config.toml
gain_aug_db = 6
n_mels = 64
win_length = 400
hidden_act = "mish"
num_labels = 71
Rows from block 11 of a small multi-label audio tagger, named by matrix and row number. Rows with one number belong to one channel. Each number is 128 + 32 x the weight over its row's rms, rounded and kept within 0 to 255. All counts start at 0.
After each channel's rows are labels from the 100 clips, of 14976, where the channel reaches its highest value: "lies over" is the class under the peak. Only what is clearly more common there than usual is listed. The data: babble in 24 made-up languages, each with its own sounds, syllables and stress or tones, from a formant synthesiser. In brackets: how many of the 100.
# convs0: first width-9 conv, stride 2 (model.blocks.11.convs.0.weight, 144x112x9, each kernel summed), inputs 0-111
# convs1: second width-9 conv (model.blocks.11.convs.1.weight, 144x144x9, transposed, each kernel summed), outputs 0-71

convs0.39 [114 125  81 105   0 145 131 149 106 128  83  87 113  89 122 147 107 126 103 100 151 127 126 138 122 131 150  79 126 129  90 128  80 114  51 147 124 143 153 107 129 231 204 163 151 147  74  96  87  94 135 118 109 123 144  99 123 117 146 102 164  90 105 102 152 104 128 108 164 120 130 113  71 153 105 151 151 139  85 129 131 150 131 133 128 156 116 165 135 103 140 140 118 130 203  80 174 141 160 146 163 148 121  92  98 144 122  70 176 108 117 103]
convs1.39 [ 79 161 112 152 132 121 121 137  97  96 142 122 145 125 106 124 133 155 127 111 112 131 103 178 121 114 126 145 127  91 121 138  94 168 123 139 109 125 163  61 172 125 179 152 111 140 130  92  99  91 127 116 157 125 108 134 109  79  89 136 106 131 160 117 132 137 195 123 156 148 104 109]
lies over: /u/ (40); /ɹ/ (31)

convs0.7 [141  97 106 147 103 137 159 128 129 139 118 112 139 156  95 103 114 174 133 142 100 121 105 134 102 142 124 114 136 133  82  90 135 128 122 107  93  69 149 135 127 130 135 157  81  86 137  98 212 177 112 144 134  54 144  89 198 131 166  85 147 128 113 166 112  18  98 111 144 170 141  81 130 101  60  91 149  92  66 144 132 114  44  60 144 132 134 108  80 131  82 105 118 134 138 118 141 104  80 157 121 117 118 162 159 132 194 125 109 150 141 150]
convs1.7 [184 128  98 114 100 131 137 109  97  92 152 144 101 163 133  68 120  98 152 104 114 127  86 100  68 124 131 132  97 189 161 138 136 130 102 134 138 128  95 104 173 114 137 129 142 145 141 168 152  86 122  86  80  98  81 149 129 133 158 134 126 127 133 137  63  96 141 179 135 190 121 120]
lies over: /ǃ/ (90)

convs0.37 [ 73  46 150 169 241  91 138 132 126 225  90 102 147  98 108 104 174 134 138  50  69 105 132 147 122 120 116 138 109  75 176 109 134 124 175 119  89 113 100 167 139 156 108 132 181 162 179 107 141 107 129 105 136 115 174  95 120 148 139  95 101 118 113 185 123 153 131  73 130 140 107 148 108 142  83 125 140 161 102 137 170 107 108 102 119 200 108 124 107 161 112 148 151 113 162 142 180 147 106 160 120 142 124 140  88 127 113 115 113 152 126 114]
convs1.37 [155 115 112 172 133 113 128 133  91  40 115 104 138 130 166 131  77 153 179 154 148 157 173 127 101 148 122 135 130 118 126 132 114  74  46  84 144 141 112 105 129 122 137 126 176  92 153 151 179  95 129 171 200 114  92 134 117  87 156 110  75 101  87 154 111  75 103  78 137 121 106 163]
lies over: /s/ (35)

convs0.41 [129 110 167 121  95 196 147 130 102  71  79 207  40  94  88 159 125 144 232 118 126 169 148 138 124 131 106 121 127 119 204 125 114 164 106 137 143 119 145 127 137 111  66 166 160  86 138 118 122  94  97 124 113 131 133 128 129 147 116 126 105 164  87  92 174 189 128 112 156 125  63 137 115 125  83  99  64 136 107 102 128 134 164 104 115 140 174  95 143 108 118 113 156 166 161  92 125 171 157 135 192 156 157  96  99 148 104 108 136 125 142  97]
convs1.41 [135 100 154  77 128  98 165 152 146 138 152 114 119 102  94 102 147 147 110 119 160  39 167  89 164 105 125  80 151 186 124 130  98  88 127 133 163 160  58 152 175 191 101 113 121 178 123 141 159  84 147 151 147 192 110 188 117 147  93 105 135 134  90 101 119 158 157 132 139 114 101 171]
lies over: /b/ (25)

convs0.103 [113  84 101 159 142 141 116 101 132 181 143  89 124 100 117 104 155 130 139 103  69  73 153 197  56 125 123 128 117 151  50 122  91 109 113 116  82 139 139 162 126 115 168 175 107 105 174  76 156 123 156 152 150 139 111 119  83 109 107 146 112 131 119 117  92 137 101 118 126 110 200 120 118 133  96 141  78 132 121 140 126 163 121 130 112 140 122  77 147 105 154 131  29  55 135  95 181  93 109 155 128  96  63 131 125 127 145 122 131 168  32 151]
convs1.103 [ 73 125 182 104 124 153  86 132 129  87 111 120 136 113  59  77 208 115 147 133  74 127 112  94 132 156 144 127  70 151 126 112 134  63 124 185  95 133 144  93 181 114 168  95 155  92 191 119 165 151 189  96 184 151 128 137 108 108 130 118 180  98 158  99 178 119  52 200 130 154 146 190]
lies over: /ʃ/ (31); /k/ (30)

convs0.49 [ 74 151 125  78  91 109 146 107 127 166 105 130 199  81 159  72 132 129 176 127 172 149 155 113 145 108 140 123 106 125 101 134 194 109 118 127 136 109  85  87  85 146 143  95 121 107 118 107 111 127  86 108 107 182 115  60 113  71 177 169 153 139 104 112 116 120 144 104 115 136 155 138  44 124 165  86 172  73 112 180 139 140 182 156 130 122 160 144 103 135 153 159  95 156  83 195  47 125 122 118 101 116 168 118 141 126 140  67 123 141 140  82]
convs1.49 [ 96 130 126 159 141 157 123  94 152 128  76 124 105 129  82 132 150 176 129  65 143 124 106 134 162 117 141 185 104 125 112 121 119 144 186 189 110 133 132 133  89 119 124 113 172 159 161 141 152  96 119 131  97 139 139 138 145 158 149 144 127 136 114 103 130 100 151 201 193  97 156  96]
lies over: /m/ (58)

convs0.44 [146  97 101 111 161 132 177 105 101  86 108 132  70  10  86 116 118 144 143 136 149 121 133 166 125 127 134  82 144 155  83 101 104 135 143 116 125 117  51  62  88 111 109 143 150 110 178 108 155 128 149 160 148  98 149 111 100 156 144 114  96 100  71 151 124 123 184 124 141 110 160 109  98 111  99 126 130 176  65  85 103 123 113 121  91 156  86  95 134 150 103 151  81 145  90  70 123 149 196 136 147 136  83  88 125 112 178  89 153 127  69 154]
convs1.44 [128 122 158 114 160 107 141 168 112 140 112 139 118 170 128 102  81 121 147 118 106  34 105 147 157 132 110 165 141  97 139 108 101 115 116 123 124 219 220 190 120 148  85 150 109 130 134 120 114 121 106 140 164 119 130 133  96 120  91  94  71  98 107 116 148 206  51 141 141 144 162  75]
lies over: /ɔɪ/ (65)

convs0.26 [ 96 125  57 154 154  98 158 122 142 103 135 155 128  76  68 131 167 105 123 119  89 132 151 108 116 145 135 160 102 211 124 140 119 147 204 148 111 140 108 132 155 114 197 116 131 213  67 149 109 121 113 139 155 107 164 121 101 147 145 148  92  90 106  57 161 101 127 132 197 115  82 150 113 140  86 164 171 111 166 120 148 224 129  82 118 157 144 142 100 108 139 105 112 112 115 120 176 135 114 128 118 134 147 219 119 132 136 122 132 123 148  89]
convs1.26 [158 126 216 175 150  94 116 141 130 192 125 138 125 165 132 142  62 235 149 153 119 107  93 138 131 126 157  98 150 114 149 106 120 180 109 156 103 126 124 106 107 144 139 131 132 131 137 166 119 217 149 152 139 183  82 105  81 120 115 154 135 171 102 106 181 101 126 121 140 118  93 118]
lies over: /r/ (63)

convs0.118 [229 224 123 129  91 146  91  80 127  54 136 123 117 118 116 140  94 126 201 147 130  85 132 134  96 146 155  29 137 148  86 126 140 166  70 132 105 133 111 138 104  31 104 144  67 130 133 127 131 140 117 145 119 153 136 128 162 148 135 158  95 115 126 127 110 134 166  93 149 133 148 110  37 148 182 136 108 130  67 129 131 163 144 134 108 132  94 151 120 166 138  95 134 104 133 157 125 121  90 150 138 117 109 117 154 131 119  79 148 119 114  97]
convs1.118 [161 115 118 173 201 157 143 135 122  87  80 191 168 136 177 131 143 143  84 158 173 211  87 130 107  52 133 152  95 138 140 110 167 119 121 113 109 117 125  72 112 113 132 139 125  98 133 146 143 148 146 145 120 187 146  86 124  89  83 161  91 122 111 123  81 111 177 139 136 130 107  82]
lies over: /ɛ̃/ (38)

convs0.5 [ 81 102 176 129 142 152 138 194  90 136 119 102 141 107 135 130  71 138 103 145  89 117  93 139 170 136 100 130  56 127 129 135 110 188 156 116 142 142 163 132  93 147 143 129 144 118 135 111 117 110  98 126 136 110 138 252 155 146 109 156 229 114 132 147 130 103  98 160 151 105 154  96  91  13  76 101 157 129  93 153  83 159 151 147 112 128 142 129 150  74 122 145  90 125 109 150 103 123 139 157 124 112 117 167  90  99 114  69  97 128 128 123]
convs1.5 [135 232  96 131 147 111 159 159 123 111 112 236 144 158 110 139  96 152 167 133 117 127 142 113 125  94 127 149 105 120 114  92 135  89 138 119 161 124 158 130  93 144 161 135  94 182 123 112 105 145 152  97 154 129 131 172 183 106 155 112 156  54 134 139 109 130 100 109 148 165 101 102]
lies over: /p/ (90)

convs0.53 [113 137 137 152 156 130 107 167 116 159  95 122 123 110 111 152 119  97  95 124  83 131 117 104 110 154 100 108  92 109  39 162 159 119 114 150 152  99  98 150 137 166 168 210  80 144  84 129 138 118 109 180  89 174 153 116 102 119  71 145  87 132 161  96 163 115 151 125 110 138  99 113  95 139  55 112  80 118  34 144 113 105 133 147  74 118 104 130 149 186 157 175 124 193  59 135 141 105 209 151 145 127  91 175 111 135 115 133 146 117 131 118]
convs1.53 [ 89 128 124 138  73 135 127 154 153 100 171  90  90 112  40  92 142  95  83 104 132 127 138 152 140 120 159 135 119  98  93 104 154 147 125 180 112 150 117 114 128  80  75 152  98 133 119 160 147  62  88 144 139 169 111  95 165 173 111 145 164 151  95  97 105 147 128 108 117  98 180 142]
lies over: /ɔɪ/ (77)

convs0.81 [133 115  71  90  91 106 142  98 137  93 156 144 159 204  70 132 126  78 101 120 126  78 116 157 110 144 125 149 141 114  78  81 126 138  87 157 146 133 124 177 129 181 161 132 106 173 134  93 146  99  67 112 126 146 125 180 148 159 136  72 108  99 152 103 162 159  92 102 138  92  94  94  89 119  86 186 141 147  68 169 143 144 100 113 105 160 123  84 117 128 109 105 116 133 176  35 124 104  97 183  44 143 123 132 170 128 132 131 101 107 104 144]
convs1.81 [177 135 131 115 103 144 155  91 141 151 111 101 131 167 123 129  35 152 116 152  98   9 164 139 142 123 149 119  90 117 174  94 105 144 113 131 124  85 109  89 106 122  56 120  94 180 118 137 132 143 153 146 143 145 147 108 109 104  92 135  85 184  97 166  79  91 134 135 126 128 127 104]
lies over: /u/ (33); /ɨ/ (31)

convs0.23 [143 180  59 117 126  95 146 130 144 107 122  93 114 161  58 123 100  51 132 132 133 163  95 118  59 114 107 155 110 200 153 125  94 117 132 131 118 126 130 164 157 110 131 132 138 187 115 137 113 171 102 142 143 107 159 113  98 140  94 118 116 132 135 154 158 149 102 127 110 135 112 123 164 119  38  86 136 140 105 116 137 143  48 108 192 158 144  92 106 127  41 127 142 131 128  96 124 140 145 156 135 131 105 155  19 115 112 167 120 125 110  55]
convs1.23 [195 145  39  78 165 130 125  51 198  92 125 102 132  83 142 166  69  67 167 134 117 138 122 136  85 116 122 130 152 107 126 113 112 138 111 170 117 164 120 115 150 124  67 151 165  83 102 117 123 157 131  83 114 130 106 147 102 138 146  90  62 168  92  91  87 112  75 108 159 128 152 156]
lies over: /ɔɪ/ (31)

convs0.20 [114 110 108 175 164 133 147 111 147  93 120  91  63 144  66 128 125  53 139 134  72  83 106 176  99 140 160 113 127 125  74 120 119 144 171 166 108 143 152  84  82 142 120 156  84 121  90 149 125  68 106 123 138 178 166  97 134 130  89 112 125 113 122 190 155 132  97 104 144 129 110 115 137 143 138  48  73 130  63 124 155 118 103 147 125 115 126  91 118 205 137 135  61 124 140  69  96 126 121 111  46 157  81 113 174 134 140 147 135 140  86 123]
convs1.20 [138 125 178  92  80  87 128 115 192 122 187 146 119 129 125  84 120 120 217 149 121  90 127 147 144 126 169 150 123 101 189  96  71 181 100  91 123  83 109 114  92 110 101 137 172 139 158 170  95 172 109 124 139 121 140 114 152 147 116 178 183 168 161 112  94  84  79 157  73 102  83 152]
lies over: /tʃ/ (69)

convs0.12 [ 90  97 109 133 129 128 117 175 138 151 109 173 143 117 122 121 135 118 108 143  73 139 104  99 121 118 118 103 142 181  66 141  96 124 122 105  89 186 141 124 143  98 109 185 181 104 103 144 142 118 118   0 149 100 110 118  85 106 118 116  77 117 140 127 154 169 133 147 137 169  28 111 133 133  79  97 135 124 119 121 140 167 143 109 134 129 142 166 113 127 143 115  88 111 121 110 105 135 138 110 150 169 113 189 136 148 135  89 115  92 101 135]
convs1.12 [115 104 180 120 165 141 125 150 137 146 187 106 178 128 114 250  70 158  82 142 103 135 110 160 146 124  83  83 135 146 116 122 142 203 148 130 139 101 137 122 121 108 130 142 177  62 121 126 135 156 125  51 139 135 120 130 115 128 156 198 149 123 165 158 124 184 130 164 172 177 126 119]
lies over: /p˭/ (33)

convs0.2 [153  90  88 113 168  88 128 141 123 122  78 165 106  84  70  82 151 101 129 117 129 109 128 121  78 128 110 114 168 134 119 131  80 139 116 132  90 152  93 135 101 142 175 100  78 176  96 139 147 161 164 177 153 105 105 125 115 123 135  99 134 133 135 154 131 158  47 117  90 108  97 156 135 120  50 139 148  80  23 126 106 255 120 121  80 100 145 106 108 185 110 145 156 142 107 134 130 111  85 137 164 138 138 137 137 127 167 121 106 145 153 144]
convs1.2 [146 143 117 159 133 124 167 181 154 124 101 127 102 111 150 127 141 149 138 173 129 122 142 105 133 162 107  71 124 164  94 188  97 100 174  94 106 117 100 155 191 160 126  91 136 185 147 112 123 150 115 144 102 182 117 130 144 167 152 114 121 131 132 153 121 109 140 134  93  95 101 135]
lies over: /r/ (49)

convs0.56 [ 88 147 133  92 175 142 158 104  62 157 166  75 139 139 112 105 133 126 141 136 148 135 120 104 110 164 136 131 147 132  98  91  96 155  85 135  53 111 109 137 147 135 113  67 142  67 118 121 146 120 115  79  83 124 194 162  95 168  90  31 157 116  86 105 160 160 119 112 113 128 149 140 128  83 110 105 135 104 115 128  77 208 123 124 190 138 136 136 147 141 145 142 150 129 152 112 113 179 121 137  22 105 131 131 116 107  84 125  70 165 126  92]
convs1.56 [151 170  93 161 109 109 122 127 143 123 142 157 169 128 102  80 109 157 144 147 132  97 133 107  95 126 105 164 102 108 146 125 114 156  45 127  93 143 103  84 127  83  62 135 152 146 126 105 109  85 108 179 126 126  65 136 151 117 117 100 146 115  92 172 125 109 143 132 145 109  86  73]
lies over: /ɛ̃/ (29)

convs0.91 [228 113 134 154 145  92  86 138 171 128 136 147 165  92 116 118 112 120 163 141  81 114  66 110 135 109 131 110 168 149 164  82  79  65 103 117 197 141 116  69 137 176 142 148 152 118 145 166 113 138 126 133  94 110 164 143  61 115  80 177 144 104 138 185 108 133 127 140  87 127  90  96  81 174 101 142 118 147  51 236 110 101 174 139 117 166 106 151 140 130 106 115 125 148 133 133 117 144 140 138 130 114  82 140 127 134 109 124 101 169 163 145]
convs1.91 [ 85 116 115 146 110 113  65  86 163 123 110 172 181 190 116 163 162 101 113 141 105 199 107 114 154 126 134 141  97  90 175  96 131 112 194 126 122 122 139 163 139 190 170  89 125 142 122 127 163 101  98 114 141  97 174 137 166 160 106 108 149 151 180 109 114  95 122 116 133 207 135 154]
lies over: /b/ (66); /g/ (28)

convs0.131 [141  69 111  99 132 191 124 134 128 108 164 111 119 142 109 115 127 121 108 158 106  82 105  80 158 167 140  85 155 143 109 186  82 125  94 104 113 130 136 140 103  92 170 141 160 160 131 113  99 146  87 112 153 125 139  90  92 193 132 132 158 124 155  73 142 167 167  82  97 138 154 110  33 116  75 103 163 121  56 136 111 172  76 160 165 127  97 137 102 112 147 162  86 186 140  78 156 172 113 155 111  88 108  87 159 125 130 106 128 131  54 167]
convs1.131 [130 167 118 111 184 139 111 134 118 143 155  87 117 108 109 154 129 106  54 134 139 108 130 144 204  75 124 101 134 104  27 150 145 186  53  42 110 124 144 100  58 121  87 105 149 150 146 118  90 188 108  93 150 130 121  95 131 152 161 131 109 102  93 115 132 139 145 109 122 106 114  83]
lies over: /ɣ/ (30)

convs0.112 [255 132 195  98 128 146 127 141 169 122 160 141 108 169 127 122 115  99 114  74 119 181 133 107 124 158 129 105 141 116 133 157 102  56 121 122 158 129  91  80 123 165 111 148 145 153 105  86 119  99  81 131 138  65 135 106 172 137  94 164 146  73 103 157  96 142 129  86 142 118 102 101 113 163  25 108 123 133 100 154 121 100 191 135 137 109 125 141  77 104 119 133 129 162 140 145 107 110 102 111  90 108 137 161 105 115 130 100 105 135 145 127]
convs1.112 [ 97 151 208 119 161 149 138 150 106  89 157  86 105 166 133 139 124 140 100  72 135  50 149 138  86 117  90 133 112 102 133 126  66 154 194 128 127 115 137 116 176 116  88 102 119 132 116 184 112 112 118 138 129 105 129 103 147 120 102 160 120 157 108 121  85 100 152  64 100 192 136 110]
lies over: /ǃ/ (96)

convs0.143 [163 110  82 180 109 106 131 140 106  79 120  99 157 132 100 120 144 112 136  89 134 155 152 129 185 154 124 115 171 127  87 103 133 170 127 103 171 128  73 131 171 151 124 111 138 100 127 182  87  88 115 122 148  97 169 135 152 168 176 122 105 157 122 108 181 141  78 134 188 143 139 115 131 164   0 105 146 108 153 150 106 120 189  94 135 146 170  98  61 112 192 146 158 165 124  92 130 113 141 106 123 101 122 125 139 127 117 157 133 181 107 194]
convs1.143 [138 111 196  89 131 151 119 119 161 146 129 119 132 143  89 136  66 126  97 103 139 132 113 131 142 127 122 143 139 128 162 115  80  77 184 145 134 119 115 135 194 116 140 121  82 186 152 121 165 155 146 118 143 126 129 128 119 135 105 117 158 184 148 166 108 188 247  94  79 148 156 197]
lies over: /ç/ (67)

convs0.63 [ 13 151 158 128 113 152 142 103 103 126 167  80  90 112 100 113  57 139  96 107  98 132 125 162 102 188 119 124  96 175 144 142 115  40 129 112 100 124 151 119 138 151  69 133 129 141 162 125 181 104 121 130 129 101 109 144 168 159 187 136 184 122  91 153 117  78 123 133 154 128 105 137  97 125  60 138 118  77 122  90 137  84  96 134 126 187 147 137  98 109  86 203 135 138 117 121  79 174 120  93  98 140 121 128 103 128 176 128  88 158 138  96]
convs1.63 [131  87 147 161  77 185 130 162 111  92 153  79 137 106 165 131 106 161 118 139 147 105  93  83 137  99 148 119 144 157  93 132 104  71 112 135 125 118 161 133 172 122 142  67 142 152 124 119 117 146 145 155 148 135  81 186 171 118 135  93 127  89  86 118 110 110 132 103  63  78 179 124]
lies over: /p˭/ (90)

convs0.32 [ 52 119 128 114 199 107 104 188 111 160 151 121  79 159  96 112 107 146 104 123 141 105 139 161 111 157 108 109 120 118  86 113  75  98 136 155 153  82 126 176 131 138 109 144 119 115 137  98 126 144 123 129 107 118  97 162 187 110  97 178 151 121 107 197 109   0 170 137 146 131 113 135 112  70  83 121 154 101  77 110 157 126  91 125 160 140  85 101  84 149 119 127 122 169 130  94 114  98  79  86 140 135 112 188 171 126 116 116 104 163 137 106]
convs1.32 [ 99 197 103 123 128 151 123 119 164 149 147 170  77 145 142 133  88 153 176 109 150 150 136 140 158 146 117 113 144 151  78 119 121  99 168 127 124 117 168  88  81  70  99 138 114 150 148 133 106 164 128 138 101 165  62 152 206 124 182 165 145  78 116 156 110 105  88  95  93 157 102 155]
lies over: /p/ (62); /p˭/ (26)

convs0.45 [255 114 153 114 124 158 163 138 140 139 109  74 113 118 111 106 102 140  95 129 106 102 156 131 129 150 119  83 216 146 117 121  97  67 135 108 107 130 109 123 120 146 111 101 137  86 109 154 111 119 108 125 121  86 140 130 121 120 135 113 141 141  63 147 139 124 133  80 126 122  98 129  70 124  78 119 147 139  96 171 119  91  98 102 170 142 117 114 102  82 129 162 135 155 132 136 113 126 129 140 132 109 148 119 116 108 126  69 110 153 102 140]
convs1.45 [118 122 194 133 119 133 129 129 104 127  82 149 118 157 145 167 125 106 114 143 132  54  86  99  95 141 129 124 168 140 132 146 134 175 163 115 105 125 126  73 111 101 110 137  99  99 122 148 133 115 107 108  77  67 178 108 143 136 105 145 130 129 135 163 118 125 127 146 141 143 119  97]
lies over: /d/ (25)

convs0.86 [107 110  61  91 123 157  81 147 120 129 129 165 156 121 206 101 106 155 131 100 124 102 106 128  64 122 128 189 100 118 119 152 146  90 109 145  99 113 149 101 123 140 158 145 192 139 139 116 108 125  76 137 169  62 169 171 126 117  98 139 146  92 141 125 110 177 107 106  97 158 151  92 148  92  73 116 143  33  80 176 126  89 190 115 123 147 134 162 154 111 180 133 157 166 111 128  32 105 172 143 104 134 142 143 136  88 134 152 101 162 136 141]
convs1.86 [110  95 109 132 113 155 153 111 158 119 149 120 136 111 101 107 132 150 122 148 147  70 125 143 112 154 117 131 115 101 123 149  72  93 164 150 201 148 152 130 108  95  96  96 134 102 134 104  63  78 142 106 163  84 122  95  58 111 158 180 173 179 122 198 103 133 174 147 165 197 171 139]
lies over: /m/ (97)

convs0.134 [162 132 114 124 156 104 119 129  97 119  66 137 106  72 109 146 126  93 120 144 124 111 129 130 126 105 142 140 102 106 112 169 122 114 142 134 148 123 131 119   6 165 121  93  88 142 114 142 163 179 136 157  64 144 118 139 121 120  81 148 129 113 118 111 132 125 171 145 134 133 111 121  35 101 145 112  71 146  77 146 150 129 111 149 131 130 125  84 110 106 104 105  89 147  71  80 106 107 255 109 140 124 127 151  45 121 132 126 205 143 134 128]
convs1.134 [139 141  74 146 135  99 118 154 130 150  74 146 120 126 104  91 138  62  41 155 130 127 101 165 120 104 108 131 117 113 128 137 119 161 153 121  91 189 197 102 125  89  64 165 147 147 152 110 129  94 150 117 109 131 140 159 184 152 140 109 121 153  76  95 132 210  94 154 108 137 175 106]
lies over: /ɔɪ/ (100)

convs0.85 [133 151 177 113  83 164 192 134 124 146 113  79 124 185 105  64 170 110 155 122 156 149 153  99 133 176 163 123 118 116 115 130 140 157  70 146 130 130  85 155 103 142 103 160 190 127 138 136  70 107 160 112  80 150 156 178 118 124 131 159 210  83 111 147 156 126 150 123 117 114 188 132 144 104 174 118 120 138 143 149 109 132 124 133 133 145 125  98 132  82 165 132  92 101 102 129 127 132 108 119   0 132  50 154 146 108 117  85 138 148 113 153]
convs1.85 [197 133 131 114 157 166 140 141 124  93 101 122 134 180  72 120 180 111 166 123 147 173 183 176  84 128  29 173 179  98 107 118  79 125 119 108 121 128  81 152 155 158  69 158 162 106 158 120 174 142 117  90 137  89 115 126 115 143 127 128 132 134 133  67 117 134  85 202 166  77 142 101]
lies over: /p/ (56)

convs0.140 [108 149 103 125 116 153  74 195 134 138  89 125 145  79 136 127 148 177 101 139 121 143 138 158 117  82  56 163 149 145  90 102 100 138 107 111 188 103  55 128 100 108 125 181 147  96  91 108 157 114 132  72 190 108  99 132 134 166 132 139 145 148 135 164 162 109 168 107 135 145  43 127 147  97 108 128 134 145 133 155  63 166 144 165 189 146 175 154  33 147 185 132 118 148 158 157  99 127 124  85  99 119 138  84 174  95 127 143 125 104 113 129]
convs1.140 [100 108 148 135 153 154 116 119 147 140 129 146 132 232 148 156  34 108 174 102 124 185 169 241 108 125 146 171  88 114 102 149 151 143 110 156 168 126 113 102  88 125  93 161 113 111 127 161 115 120 159 102 101  92 147 147  98  95  65 136 126 105  93 123 125 146 158  72 120 184 122 161]
lies over: /ç/ (81)

convs0.6 [150 158  94 169 161  84 103 157 152  59 106 116 100 187 135 159  87 102  59 164 100 139 103 101 112 119 126 131 134  76 193 123 136 100  99 115 132 151  96 144 131 135 144 177  92 107  96 108 177 112 134  97 159 151 147 139  97  90 101 169  93 133 168  63 139 101 129 145 162 133 116 137  74 114  92 164 127 106 149 135 137 160 141 167 148 156 125 122 140  89 104 102  32 109  59 112  93  98 110 119 137 123 145  75 133 145 112 176 123 152  32  98]
convs1.6 [134 112  87 113 157 163 135 107 176 154 119 186 116 155 150 145 131 149  80  92 125  41 121  59 136 128 149 173 133 135  83 123 126 115  58  95 109 138  79 142 133 139 153  93 130 137 175 102 142 134 137  99  91 137  82 122 115 108 171 181 100 133  60 117 135 139 128 124 169 135 149  55]
lies over: /ǃ/ (30)

convs0.79 [ 70 172 143 139 123 125 177 124 107 104  77  82 144  88 175  64 164 162  95 107 166 125 151 110  86 160 132 112 145 143 134 109 127  74 101 114  78  78 119  78 152 124 125 103 143  98 119 162 103 154  83 132 115 130 161 145 165 134 147  82 128 131  57 104 159  79 167 142  74 153 114  84 141 159  47  99 133 123 122 173 147 157 139 119 138 128 156 114 114  82 180 158 146 100  74 100 150 148  98 125  30  84 127 145 123 122 135 127  60 121 133 139]
convs1.79 [157 182 119 140 133 180 177 125 100 105 116 114 103 160 108  97 181 160 168  60 158 169 162 133 136 124  82 147 125 160  88 162 155  99 124 145  99 100 141 125 145 123 117 134 129 125 116 106 124 167 137 143  77 125 153 124 185 106 112 121 116  45 147 122 184 172 155 184 123  89 132  63]
lies over: /p/ (32); /y/ (25)

convs0.98 [ 60 123 102 191 123 113 146 184 141 155 146 169 178 123 127 128 121 139 102 126  99 138 152 124  90 190 120 163 146  71 126 107 138 104 134 142 137 128 121  92 145 138 128 189 160 135 115 118  92 129 107 173 157 120 160  75  92 110 113 156 134 133 138 126  73  43 107 131 146 160 165 124  81  97  48 106 149 133  89 121 157 117 125 137 187 100  98  70  63 150 154  29 129 124 115 103 118 103  76 125 112 127  80 136 140 134 170 126 117  95 100 184]
convs1.98 [100 103  80  92 144  97 111  83 110 128  81 109 147 173  92  63 190 203 166  81 165 119 116  84 133  87 130  77 111 133 125 133 108 148 110 120 152 115 120 121 102 133 147  93 127  87 175 145 115 210 151 101 105 103  90 105  93 123 125  92 112 100 100 116 108 112 118 181 166 172 162 166]
lies over: /x/ (95)

convs0.80 [162 177 181  38 107 106 119 168 104 151 114 132  53 145 112  99 125 186 166 167 144 186 115  95  60 120  78 122 116 174  90 100 144 131  85 124 116  93 139 181 159 117  71 131 114 142 178 135  89  49 155 130 138 144 138 129 133 137 118 169 162 127 109  78 134 111 118 155 118 171 126 141 126 135 139 188  81 119 108 151  88 192 111 121 117 109 139 102 131 106 151 137  97 127 141 122  96 188 132 145 107 163 117  99 103 114 114  42 108 105 160 126]
convs1.80 [154 131 162 108 134 131  76 124 131 130  79 109 160 160 116 161 170 113 157 159 126 190 120 121 108 118 128 132  97  55 141 162 119 201  31 126 145 102  70 153 137  60 118  94 113  89 129 143 167 133 158 104 104 125 116  93  57 123 133 152 123  99 126  41 139 133 111  48 111 121 135 112]
lies over: /ɛ̃/ (45)

convs0.96 [172 110 120 128 123 151 101 102 142 127  99 120 145 139 187 176 139  51 159 142  74 168 123 138 166 127 110 110 124 160 203  90 138 123 140 102  75 119 117 148 102  75 120 169  82 168 182 127 113 138 142 170 106 120 147 114 121 172 131  86 148 143  94 115 120 136 121 156 100 156  91 131 136  89  81 220 114 118 103 128 139 104 102  99  85 115 122 157 106  58 106 106  93 139 151 144 102  81  80 114  87 160 125 115 105 134 144 127  74 118  20 163]
convs1.96 [155 125  88 143 136 117  95 112 130 129 135 157 126  80 213 106 123 105 122 133 124 116  86 143 115 108 177  95  95  91 149 150 128 160 134  91 139  90 135 120 129 137 176 134 139 147 149 154 126 117 149 152 119 116 169 156 137 133 123 137 160 109  87 124 133 101  98  92 210  97 183 173]
lies over: /u/ (33)

convs0.93 [144  87 115 117 191 163 117 111 122  93  86 189 174 155 106 134 180 134  90 117 151 158  68 142 171 127 107 110 161 109 112 110 142 149 186 144 152 139 172 116 117 163 125 171  94  84 131 135 129  96 110 136 156 110 153  50 153 179  60 134 115 112 104 132 163 168 115 106 165 122 111 142  17 141 134 144 107 105  62  97 190 157  92 151 156 157 133 127 120 172 135 123  99 129 148 113 124 153 152 141 208 134 160 141 113 156  69  95 127 139 129 125]
convs1.93 [113  89  77 146 133 129  95 132 107 178 137 110 126 128 170 159 139 189  97 140 143 128 116 147 144  82 117  97 169 110 163 170 115 121 152 134 100 135 108 159  69 171 148 114 158 125 122 119 155 117  78 154 114 144 123 193 180 127 118 147 127 152 124 117 118 217 105  90 151 106 131 159]
lies over: /ɔɪ/ (44); /t/ (40)